A small spectrogram autoencoder, trained from scratch: decoder norm groupnorm.
Rows from block 6 of the decoder of a small spectrogram autoencoder, named by matrix and row number. Rows with one number belong to one channel. Each number is 128 + 32 x the weight over its row's rms, rounded and kept within 0 to 255. All counts start at 0. Numbers have three digits each.
After each channel's rows are labels from the 100 clips, of 14976, where the channel reaches its highest value: "top examples" is what is common among them. Only what is clearly more common there than usual is listed. The data: babble in 24 made-up languages, each with its own sounds, syllables and stress or tones, from a formant synthesiser. In brackets: how many of the 100.
# convs0: first 3x3 conv (decoder.decb.1.1.convs.0.weight, 32x32x3x3, each kernel summed), inputs 0-31
# convs1: second 3x3 conv (decoder.decb.1.1.convs.1.weight, 32x32x3x3, transposed, each kernel summed), outputs 0-31

convs0.26:156106109171134178157083058059179118173133137164144145148130110082118123111108176122145111101144
convs1.26:115146206102090115086126158184088111138126157135104122125119147119119141143176165211092133167139
top examples: thin (high-pass) (81); voice: child-like voice (69)

convs0.25:125109128127137117196166140124092146114155090190076140155141163061109122106107184124165155092102
convs1.25:153144127159156171062131129157161145104039128092121119133104095160096158150095083144075120139144
top examples: thin (high-pass) (37)

convs0.28:134106099148137090101197099156095145136133092123133111179129178123151158123105065100159139059087
convs1.28:141158164148150129172149182108215132154101121207139166150127112134094126117158133130109105163173
top examples: clipping (30)

convs0.8:097102153100081101138094157139119157160084179105100035110127144137076110141122183139137120101120
convs1.8:132123119102100136171189147106153176095182152116113115140118134118120179157171126201090158079102
top examples: voice: deep voice (54)

convs0.11:138129146107090125126051025104121136155134125142115148144073141150096113181131129143108150099085
convs1.11:136155147132148153102159098117151131068129047120218114118123148120164175129148067136133151124124
top examples: thin (high-pass) (29)

convs0.14:163129164094133101126060053159119099153119132124119145153130126112171175168164149138138125119046
convs1.14:102170126133141198140080168078077064070164122153137119084088145108124141114117127139092116125144
top examples: quiet level (72); thin (high-pass) (40)

convs0.7:133174105136124100146143177139110093209189075062148093159146106118145158124135169116115137116146
convs1.7:153118110132103186048149108105099131099108195082160156106134101140129106144164087119089168161135
top examples: pink noise (31)

convs0.24:072078127096070134144187114169131143110143117161093082096161132149069154141074163152130117129127
convs1.24:165132117140121095112124096101147148187106143176129191165078115176199137138163144071122121144119
top examples: /s/ (32)

convs0.3:052142178102144118212119178147160104097140124165164111097134143125078141116101134159147133102101
convs1.3:159166136150066144091127144149136112135123146161129152171067142173118144107214147175106087145144
top examples: voice: child-like voice (63)

convs0.13:197128087140148132125101093121155086121141148153169175086056103188139152103138165086140113130125
convs1.13:083136149127087042112099131133122124094137069127103126173108142150194160149074102120111140159099
top examples: clipping (32)

convs0.30:143122080104137120105133132108082090163115191174153152104117130188162132172160149183119165127075
convs1.30:082150139085108186108182124182149108086126088113118125186086142109110141125084132098115107170177
top examples: clipping (26)

convs0.2:156134068129098129119110122156159132237132128110183160177129075112140091106134099140131132139106
convs1.2:102141104179137173114143154078149103126145160121119123116159088119137143122139175118085188114225
top examples: voice: low voice (64)

convs0.18:148179161135088071204109112160128166101117087125127159156154158121117137117078079163089147103122
convs1.18:151180159111079131102080173108112122133175139073123144095088119145123102100182177085113155148166
top examples: clipping (94)

convs0.15:132123073134104143137087060095140087103119132136188165159109109114154103188135120106180093169157
convs1.15:172100164129182083138159099173147186139135125141126165136129158151114131127154058121173185130085
top examples: quiet level (67); voice: deep voice (53); rumble (42); muffled (low-pass) (40)

convs0.0:206118131182154161087150141160154093112151163148123164188134122126150179094151096155149109104093
convs1.0:148132093109112092085089139163098146230143099065113122126082108130162122138156094128095115148133
top examples: prosody: tones (66)

convs0.29:158097112195111046102150133134159125074137195145143136064119135123129143140165174132146124147123
convs1.29:162171147129094153095188087114046139184109130099092117160151132125138120119116090146086152151170
top examples: clipping (60); white noise (35)

convs0.12:127154129162137095155106182047083160119127126088133183113140089135152140175124103138092178091104
convs1.12:092139099104120143114140095153131136111075135089142077152119106158155091052072061111122130121082
top examples: clipping (27)

convs0.31:161098112097072100118193167083106181160116123179082131082146096143147157119152146149095149107141
convs1.31:102172094136105132177126112209145068125177099107084123204110113149138118137120155115157124158122
top examples: /a/ (29)

convs0.10:185103078150143121117167133093092126131083110167119163104169070117181107122115161137144190123087
convs1.10:155090189131115170131108122183168137179168133092138154093127146120079106154181087092089135109151
top examples: voice: deep voice (54)